config = dict(
    model='multi-label image tagger',
    train_examples=195000,
    horizontal_flip=True,
    arch='mlp_mixer',
    norm_position='pre',
    mlp_ratio=2,
    parallel_block=False,
    width=256,
    nesterov=True,
    lr_schedule='cosine',
    final_lr_fraction=0.01,
    warmup_steps=670,
    weight_decay=0.01,
    adamw_weight_decay_other_params=0.01,
)
Rows from block 3 of a small multi-label image tagger, named by matrix and row number. Rows with one number belong to one neuron. Each number is 128 + 32 x the weight over its row's rms, rounded and kept within 0 to 255. All counts start at 0. Numbers have three digits each.
After each neuron's rows are labels from the 100 images, of 14848, where the neuron reaches its highest value: "peak on" is the class under the peak. Only what is clearly more common there than usual is listed. The data: drawn human figures in many poses. In brackets: how many of the 100.
# fc1: MLP up (model.blocks.3.mlp.fc1.weight, 512x256), inputs 0-255
# fc2: MLP down (model.blocks.3.mlp.fc2.weight, 256x512, transposed), outputs 0-255

fc1.381:078136112144119108084107159161081115119175124143127089102137162135116151149108059122167185175147052106153150075119118111137144138175128164112159209121126083133144033147138040135160125128084157110053097058124108186158121161113141119122087131132134144127111100126153112145165118152084171090111169169155153136105103165109184120172158102150110085097094153155148108129133130171150121154115116163067132137175100137093125130129147120150125144134119181119139182139118083065186099136114156147086106158167101129098094099127163115156072134178125162158101138144103069117142109112103069154180131149076064211164130135171119148038148151154163112105070070125071116149137108128163170110162092157144200106203138119117136150116069131110118117142130124101109086124125097113115083155130137
fc2.381:132170104125147150187128112153138114066160134110165160086165144129143153061141157151171109130170120100078062137168157121094197194097113175176097189083092095112126130105132083115126133165193135189156139156109072093082155099124100097136188165104112134099099122128096110141164086121195133212126152089122129166094133092115151073051157129181157132133092144099140142098100182127189082125193150070126189177075156113084077106167130102119179179095083155089149156109148107095054166112073147124117138109109139177107165101185172156106151116106087108144102103153082143118097092136137063128170095116150153106143094085086125116141148113127121175129118102139136102106106095128111118110175133106127096149148126125113144115139088145093115126104107101106197138104133124088149169093137124
peak on: leg (36)

fc1.282:090168172154098070170122142136068124149069129126183092124094119082171155164126123135114176120101119116071129197156106160132145123127137092149150125183112126141140127120155136147136101155154154089128109125150094111091089131160216142157105155117161120119114104139151105091084139130086101179116115120096122097109109074103149124076123166106134178140081081090079178166129069067153116100109189123092143113123121151128113183137196168135065132166133100085092087105161121136125168104158169117081108128162141151145116137132110184080128115074149136068045172091142125172064184143178176148122099089119119172092112073122106144134144148120115183121128145058096098168175119172141094152137110174078149133106179100169180117132096144057122121063104132104081101120126130125056112145086140
fc2.282:119112103119149152116150081183096144168117129108115087136117135092153034140104174193124106141190173120023206094087141181137093101136111133187145170134069160131097145135125108166142058124112116134108073141129164119131128103077168167091106137153167113147086104107149204104163129107114122129125129079182128164179152154142136131139100153158167100162120144146136109148154174149140162156164142116140105214138153152074086165143162060163130118149129155158084128098144190162160120188103104177139096122113109118059106123144118148140167114138135112139176157092200122099123076152094138113114136149169144108113140130086109147091125132114115078091108209142096097164124187107120104115072117111116153100150154134096166090149178113224091123148155120128100163150151109122144183123171150
peak on: head (68)

fc1.417:172109096117158154111138156133134107158137073133141130155107094166177131126130156122071078171163147096119114133165087139129130121112133151109115135173147101150100062116138124141159127118113172088085150119179173158195148159184160106118173081170121181124103134120147123100113052173205152132096114117107118109164141066100124188153143064111097139150112128163120138083138155107128065096063089132069118151126189147108160176159123113097142088150117100095129123159094169058102103111147142170049128091098085118133131216090074079147116103134143117093103157125116113102081116131154160139156127128105161162091113146178153127136143113192121154138111108171169131138180103113088115100124185161174129124090113131099149158110098112143110179165092122184060132127129013158188147150076145
fc2.417:130120089153141048144091137110129147119105156126088109136106114189130098099130139124140119096125171121122131181094136170185119107076134164116088090132148094133146104161129086108145116152133175144168118184164104165129134106143151169087130092153074131165110132135127133094121027161144124156162121182163103146146151104091099143149088167108135054177138212111082127099102164184179110135077166089170132162140111092189116137187163181107134101095092137136131087160151077102108138139121121135131087056111082140125088203136100151070114102120143118109138180139110111157122089138142100119109157228103164031136146149131173121190127164135136101158093181091112148086091148122105146127133152115177133120124158131116131118049138132137140187120081066144123104084149119136175059083126143
peak on: leg (40)

fc1.283:144083132129122127155213099133173071073145121158156095118100157164154103077108142126142104074096158184139184114114154100108118160120139163152144068176174114131109100085095093183123115069221150114110096181079090078123111152161058141131166101129163128153196166148089128114099173129130132121107133168117130112157092108128108083151173137124165134154113124072100143079204140150091145140091095101192141130148140120106119137118146129156137123158108102186158161104103127120154134118161129085147101087096108188104133094217160171130153099134133200107149121122141152130099080173182139140111111160119101144179126124120149142140119155076062143080174129132147105196157141171140121172084201160123157114134105130158155055158138119134147122179137101129080127105127096178209130149156119
fc2.283:132098087114103112083127094150100175118077095090123136130107136193173103124157111110144175095177110155141108153115118141166108063080138129142094126106167123107150163072115122113047119181172118101087146163134145166098139162084112107108139187107124142130132133160181121144165188062070130123147114100103175141123162116109112143146120120142206126119104114163175125102077103087142113030138129122154107112154163089143154114125135123103140190046178190108105112102166133117149068111139129195168080148164183103175112160104121114131165151046135135106147108148145096159144167075109077112113111107108104195149119095149063088100106174090112149125099105110145186140095127139114186088098146109087078088169116088141150131183125145104080089120129101134123166165150160077095095158157167
peak on: leg (30)

fc1.409:160097140158155102115183176100182165110160165135109127136129148082160168146188092114066121136127170157175144183161136124149154078155163184153124190131122115146080105098137155171124136153122179163155126167125146125114118152133053072033125044146179135171138144118133106076167114153134126107162167091129146162207108139119215150135141144100121172128098164132098117162103123120065149107077167126114101076084146145170122141138133107139129159115088115148097142082117151159110094209106177164147166153149125110143164172130105131147076122129139142106064136069135140126138121089094130193115151119099131117127189096166182129128132118159110136088129124129103148134184146174121127113105202095191146059152117113124089152078098168155148140133155104096087142169119115166128069118099197
fc2.409:170155133134166177123095081065069072128129118071139118132097127134040173116198061095114125101169129148080121111206105066140155154049140087126170159146105111153093127109093138150133121121155113151134123157100122135130142149139075128102156101114084153096115159133100159184122151151176157143116110149109094112135144169102136128115083096165144175138099143110101106224112160110147058103131155076116126149074142121129118121146119155113125127132147109097091091200126123119134164122128176085137156182120127099124137139074171059130106118081136166093166139180121092230148136125130198146100113097164123102189143152086133122148148125128149128134106134134153078176143135071081189075097170092148166090088150174116101142090139158132092106147109129086088131164105084168159120183156155
peak on: leg (49)

fc1.205:138139143133161111178115196139109130133093088096075147108122102084166165062134143161093133102115143097127165173136133163162135148081132108109151096130066159149127195158155102105142098129147125119144141162112146156139173174124151098225071097119057132147152088165143106129086164132162084112139088129166127084075131135131160139153075089118077152136180151136133118126176140139153099112132169129104141115152168127055085053182089131105124088125111143136177145148141083101135193083105158177138078139090119181140128137121149098123101123119063059189133165155071129051170079163163134181145175141147134154111141157149104155079130083153143091145162099138093099132054151148137098130131084139110173166184125144115155119131119090117101092054122087158074128134130171155153131088155079
fc2.205:150144113192083118128146144140136130159130094134131044159167115235049179166187114102082153144166127113082126127091143134140110168139169158077092103122081098087162089159152090103112142149134161145060145110161169132169143123189096083133115119148126122155086126113144146044110103149079127097145157041091124091119162218149125134105182123134106164119065174149116119106138109124101115158115144120150145119103131154138174123180118165118126130117159066142115125161138174068116125153142162054133152110133112146199118160134122062107111146169153134108097102112093161148129148160131085151088124114105138093151128148089155114158124130142147111145106115153139138152211124095127129077140150129109056122102114163094087182199146101176140184111127098129152088121099121046119078101163128
peak on: head (28)

fc1.503:148154160169114110063193115104162163139115142073146146094098151149103170098153157161080128145124150164121183154161133098139123096092121127106162114132097103114109186143115103164114102085082083079099128087087150134162099102148114179105120105137068117153126183149165106136108140146088208126141161093153113081195122214133119162120126111163114176126150072118173101151155122198155106089088108124151135124156204131143125103165136118123070129137174118163106196120139089149195081110160170113122153142113120138114126130157103146127134141113169147094162116096150103098121131117168140169107126087084094072134139068060163081137119123122178123106208116121137066117138179174101128190141140198106112066120143174147112158147147101155205142141168161108102121211074098101130116132088145
fc2.503:094121084094141161097178072155118102209095145138127114184099065132194144112159175054068124054186132167107122140138132136133095133092162095175141055161103145141154165135110103127151025198150124105133125090207146115131206101141093123100138134139143115152131111095172129167162151083196134138097135118137172105125125123194165177152184124132134126119095118118143106132117120104160152114108167118174077128126116089167117111160090110123158135146119129125114160187127162100116124125093127124139117210140149137116138114158076102141171121073163178105143108155114094142125101118181150172164088129082091105149098100100068106173141107127143116157182135132181105200139107098144122105102167114120083134158097148093084114165172147120127103148119161133172153082212141144136144100155076
peak on: torso (55)

fc1.393:155110135134103169134166200184167101142113140101181123135116117064193227124099144186101130154119144108124130108139150106114162101076165180158171100138120133112091149151095167087130147112088143113094188145118136148182139136122110124108065118133175173182114143123183161150161105130107146120121113100097108099167134100144183166121214159142093112107146142143115115090138148102112042081050155085110101110143138157117103155126150091109125068166172118159160159083117098115078107137091107136142188080115158119145192154094119103150126087106181085111153143135108126105130163122094151151093150114068135028138115155100099152149114123104097169056126143071118090079125149138123074190094176123150169091160094117112119188150142164184109118140125145105051132100127098128110116098131140
fc2.393:171165148125132156179148145144092162104116198108136109138138106109140124136126082106151109091144223116066170122149170172109117143119089152171122114169199061133194155086156145054108097102153114133190166131083172115103158160137157121108097077113078167129127097116154149128115097164177132091081129123131124113116091118113091164135148174088100190113106160164113172139153085093192140157058110120131072114191128115166087108166156134111143099169133122086111200101147135135137164088078128104144138157152163167066133111120169079099101082075172167095082180133145120115095053128106143150118134126100142100133122193161124195093122129088169139160081150121110129119054140133123098159118138198108133139100146169133129107135140128136065114156084084122086103097104156153158140121145165
peak on: arm (26)

fc1.249:133142150091120132141161135125099139181221134128116195046101102183132125137118109134151127056140168095133174152165130154148135121093147129127136081127118123119134122165129137123134095085152112140097155089142151084124139065119137156157118112139069148186144139115129145120148115126113180137106118092095110122137135150192065112108150111106110155156113141161113105159137100151145107122114144106077130121121093172180169197108113109094166067164168133107130234137142131163209108191072154171127128121103128115144186159128145163093139146089179123071037144145097072118080100141120166200111126158099097113107111114087170184158124129149113200108105093101142114118155013151164174096154171135095115108136126182141115078132153144170084112116160159129074154120095128171170136140124169
fc2.249:118146112102093138132136154123127136125151140074127125144126117087093059093109142168206131061168107130159123170146119126160152145113108174111108159167113109145094142121154129171138126097161055115128091194128134141132102089115078087112074136130118115144139127140121083122176105085151106148084184141130125181148112168198151113196052106110149131166105147108154139140175089092177189163133148143122138165070110143168138137081148155095187134165143125128157124109107138139103172166094106086137155124150163101134155113128082128111165169101142216107110134108093143115129136069151147118089148098086123102069129147105051134111139145134093140210080066153187130088176139135122159144109170150151138147118096113221142159107140182100089130068110140120101132121160062054207156161119173
peak on: head (48)

fc1.426:152146179164104142088107230138102143125111163112070136137106131169099123073152117173053108087138084110179113130118121106112122161146079153099171106134095160123081116174108147165115118193166152106160158083165172086207165134122109115115112133113121110159116169140119165137145166148103120084137124179113139087153120092111102188147189086146095143123107160100164178131165108112174129109132070081132166095085135123142117112151068063124133079130137116131152118080115184132117172161108111093092113131077114135107175155107156167146135138116129099140115126081109112151154121187151134201139160087152195129107102139089103085224155173099072122091129130079125135108119134110113185139145145113139120165052102154081137131157138116135142120187149115164058157137092178111091046100132091
fc2.426:164151104137131111146195124086119130120123144120150126186160092123137118131114108095152127156131186102194176137118144126101087165120190115167184096159140118084125135128157084118182060094154155127174137124077137122113075097080157101156156102123051125103120103160158129090133180108178143137112140136178173135153150168141126136107094182056087181078021169176104192144167116084182188114157151116142116091128193117193118103110105096136130087150123160130108108114185138164106164117128185174148141129162168116124148149158140079042135082120174131054113125135130123133106093094158081103125135159167099120140096118141111158112122073078189153110074145157108169152035138125068147136124119128089106108145125139161102170106140139144096087111104131093117108128122160149098130151106130
peak on: foot (28)

fc1.436:111151091092097110144115086067122111142097129117091102107100101136155095079053101217115180112102197091104182178168114087158130161121104143200125112100152107087122142111175016150136158164104153132054133165095152095158124123128145137165123137120175116110123122150143138071168114170090116119131111046138136118098120127147144094111135088078131125114119165070162142075142139143163143122068081071104187129119163084104115180136089129133117135183136174164138121131190140101132178163116132155129108136164089160163072089093122090158050102099143150177090130107098107106187089151170158141109141152135161154118137079155105107131131133157131125139167117152150145103114093077130132202171106146103134187202155121152092145112104134176173113151130113165157113116132144067117094170148130
fc2.436:158121159105106086120148169091125062159133075121125126144115100118122127140137141098131112173116107134086146148124161146118138105111094139107105131119166110118153151111050087076128108157158144139176145026152100156149161122204140116094156133098110123170166115105075206170057152228158141165159194189127071098150178121052180170135149106113149098153166107137121113120114122096137088145133171101168098108135143069178156110140158134180155087094129093110138082154119138174107125128134118119137108127100214096182137161063133131111162132128118143122144120138119138135112133072113140129095152136154131177194123130078175082104159198093079074114133137147118111140068134132082128112165138160124049076120156093141179109126129130083124134054165173137121173089118108168146141143106118
peak on: head (55)

fc1.308:112121214126147131149155141111119136117127115105151159149075108133126093115139174129134117081107153179170174200150123111126120157105084132163116160084189111101162128028119055118130116128131169070161101085106146136080084144081079125114103089128121115161163200135073139106206170142143127164085126128158140136114129100119135173180142179103108145096113132113132135114179091180117075183081137114166164086073157096120165194116164163109105129141130155090133172166134128140174160176183162121179108145169118160086151095141124173121205167179140189114113085122153079162145102141162144106155127216087074106082151124086107158135108134113115174122145109155105112110121093187139154133146175156119140119105174149133115121142119125138158157149064131073122097095134152159144091180097119
fc2.308:132140164070113089089073106110165124126114179152134105136169133163138110101123156099116112088112104163098101093107082153080122131062161128143116139134163203110122161116133135159092160080157093147160108141122129111134172175124076139124138178166176142161136142137179129109151128133045116099110112114084089192107160109151094146083110148233189109130161071071146133132117191119159165130143180174160152203075112120143119150104195097139148111114127108124101148111169138112161113117117178172104154136078139073147147132129098118118199125110198126102138130133133113178096131169112134084145120125087080207079156134196078146158140095066169106137119088164150121138158158091115096090095194118145123137115107107155111076131092088125109111120092111136147167158174097076099128194158101
peak on: leg (37); torso (26)

fc1.419:098130179118120161205137105174163103074120151194160111119090109187103126099082131119108117191116142101146120165163107084132132146103131111078104172117161131106159141159165109163128067052114176150079101176198157104112102090125160101033125176129165100142073161116178139135169101135146115127099114110159137141162148159156117161106128110128121155101169179160180137148159129159149082150163102197145148062169174132110088123100077129108126175114117079161107159124116145146157118125168137115162143097154155149142160143119123118183092105102156106193116154106103122095149072161129123112113138146098102140118130148085104134180100143138075105151181197164117101170106208124145204092118149072117101151155054101159078161096087183131150152094153153101150074118142138146112125096143083
fc2.419:134097139157136126131113150082133122166112134157051174129092131122159100122129127153142103116081094138146154147102154114089164152117104150237091120095095077175181104189163148098130104107169158139177106097160095105112181190112153089103113117154165162126158112173117159107188110146144113074176153119108168129037108130135143114144116122139139108140075145123111121134082094151137169137191078155163038076156137103107094063127170062124091170177183135167089116132102115118129115125124112110166097142101100169119106130178152127091103134175147075042139118079127149134072102171138137164114137126117133148040111112147099193120140127092149169138072087099113156086118169117131117087091146125094134138141132100141115164154119156161163112092183080172097106115093113206156116121150106
peak on: leg (26)

fc1.390:060147148090066157118174063186154096167128157089116177115181154091119083128195123119113141165106131173086104076095122145090105143135103130075145121149085138140167155157078126135103165197145145104124137133131127152159154163134121163108189111021122074157165152188122088177160118178124200115110153130153092142125182131146106149106118115145173135175139091156167139188111125131189107141123165092112116151143135127123182165076155087114102119100157127126139083153136123156123048138122158110163146146111097084082119162136126116185084205102112082108170148101092080107106097099069136100096126149130102147108149149174129079116167165144114131185085124105082139116157135143159141116127113161139125147067134128086144115167136165128147166120128161092065048126058120145083133097129142
fc2.390:216105145141230110115119120101080192100081116138156140097059136146170087151141157211124140116128086060154172171165169194084098105125153159131123070152175005145126087132128129152081096109130156116162106135086127183092131143135122138189121137157158135089117112054177151079176146068156128153105122071118166154195097192098154140156068125135135141125155099092136132117132099102146124129134132078166134104096130144158170135162094123128142154110093136104116182129090141109127135154075124177084144129088129130141163162200138208107171109115102115101090106145107169142109161186132122130107140119139134142130108132064132157145142094087129166134139127130162129139135144076106174125133113140035144140180111173125152134162164110164117106097162118146130137156157137121136101125131114
peak on: torso (30)

fc1.16:125177133146166138112176130172164096121094126076141087112144157088196059124139087143079180102075107105182144119097121130191130133142096136072100140170131158144161105072129110141167067160081159088121152148107064139126176148145120094133154143144124097173176147124092162167143110115123109170170124129108139141125095174112159147098094141142139222121096160102140093095130144149101151118129146121157150106116101097140179125120161124168131178207130156082118123140158137138200078075131111167136209095150135087152131121147128195136053101088135139155104089137139162179082123158144129097164034094108119118115120130150139082113129078114198131139144127124156145180135141124158162102133121200122120124092176085122165108116121133070076148081156088136111106156157196082123058124123088
fc2.16:137082072072191112188166055148144083128132120092097113112096148129080074081148095165128163116160152111141137170094132159125146183179087164102121131162116067117070137183144136192056106172181087164136101113162091134235119170135090153129171109139143100169186107138121105147154120130125083127153158150154195176115150115130186153110108158173147104103118094126131150156141129154094104127146174102107115087123166178128148115099160174143127152152123153195129156136148108141135124121146141087099143088150133122154083094096124144081140154105131183119062150108145110100146129118113118130120083072178134173062140122100153100141097194090120119142135103137169097154106151130143133163130110126132151080110071123147161102095116126198105097144050151063175114118101055136074106086112112
peak on: head (26)

fc1.265:106152087104087112131098126135106132113200168059125135122151143188157117118153104155108124061069127112179113075117066179153108128210084190066157188123108169149140153125138157159077095169092174064099124101136149116107136101137126160135111151140133112091137138113118083100188075166084124209118158119174093083174085125159119148151134081121125168165144111153127139120194080150147152126076140107148132100126078105164140122143069129141191106121104115121138100079102127143172150111117137089121097138073110112098170154091114107171136188096142126140043100065137160115172100105161115133178094153096076078152124144115166156139138126192183119099145060139140168143124109154116141075176142129130101100101130119124113114170181157175163190123150096124126122094129148187118118129139086
fc2.265:110135117079142164179156156119088101165153147146122117149129129119130119093166131146144168115105151188120121174139050147143097146104062070118083154152154153142097121188077115188093140078197130103145123054152108129167107079113107085104103059147098147106151132099129125186124102161087098127134156158175184131133079161170162179155122215164114155188171143097095112111063071114144110179083151186126120155105106088118121166109126075065148130143161088162104082124108127173106175155132107136131079141147123117141175067150138135139110096126119115132166137087125137062148121081159108146090125131096145114157126170171158138075225082146096104165201126139092093102166130133175145144191127161144145113119166094126115086100087111172149122163131113096148134164102100127109099134096143
peak on: leg (38)

fc1.91:144159144136101136105140123147163141099093180160130095114084154147184131142157157149087218113088224117157167129139094131106105129121104209116108156112109176116072181128062112155134119123195128085209100165095156144149122135144065141082144150079131124123140098102149126120094096162080104082112157140134145084131168050146097133105127119179124165142110170110115146095144147145133207109114066117159102063138083134122124153157119167109102138139110105137163107103043134170171166149110165090092118185141111126157165170105167191072151154133152143118104151112127130121146131138084114162169185070058095098071130137092103095149098150151124113118159201149085173129147062098136146121152162106126124119146132132098119165058103186163121140114132095114101178165095116119139134158129116
fc2.91:115130146083094120132142132119144120149088149100125141172133134144091137102142098144138111134115111099180141111143106111132097098095134089133108126154167131143133141106133143172126090060193159108087121168155115158181084063130119095091068162089115118175087105111130105119168216108113110182150124116135113091116100105065154068102109142161122147155071158089152145102113075141105096162143208122069134135123163105131090120086123040160216129148120145121190170194150181138062185165197092110092118163110114109155121157136168095084091080091093096074091114146088138069174095097147140102114094067103086136178135108184109134104064120152094109168122144118114107119113121118132117105170137116100110071158131141100127122142147076116161169167054129123140108170123081093142113178091140
peak on: torso (41); leg (40)

fc1.0:107178148092114165165136108142181148111101126077112150169115153091088134119158123185152187141130147045110148104107106135131135098121095182114156140157167163174142156143086093096142142091157158095167112165036157113187136120160113143145173154144127144085116108077129096127157120184100133192095090182122130117110106173148128082121072115099123153169180182190139113169090105194119139098069066138109091178170147093089130092115147091100170115118113129132122136112133112106137104097140081119130112152085091101139148135141103185130204171120119061155168150164171154088100154145092151154122077172151093094118149144147097130108073078113129156160140070145182108105119131151138079143087119110190075161088106132133199110106143108163170131155113131153142072159112136064144148070140083
fc2.0:115205172153131086161108170176126114160144101138125183181108176172116171152150092127206085084106124126118168104093180152133215138081112148122131136203124079194168109198144180132101191132086142160172129084143135120124135100116157136154100141103171187106160122135160177110152181098133187115118172122160113120112099135112175131184165188127110135120087134178132102120173084125130082190125084154152138080190106131147137159158099149151095120157157094184121183213130099138128144117155117160064093135084128178102106046075118154131096146149138089174122194101130104123148114082131175143107124108102100164139124138175109109075159156125148171099121111146182146136116146104119129128102100104069115114095163187152122105126133131114156119137118098116150112077134102149124162152129149
peak on: leg (50)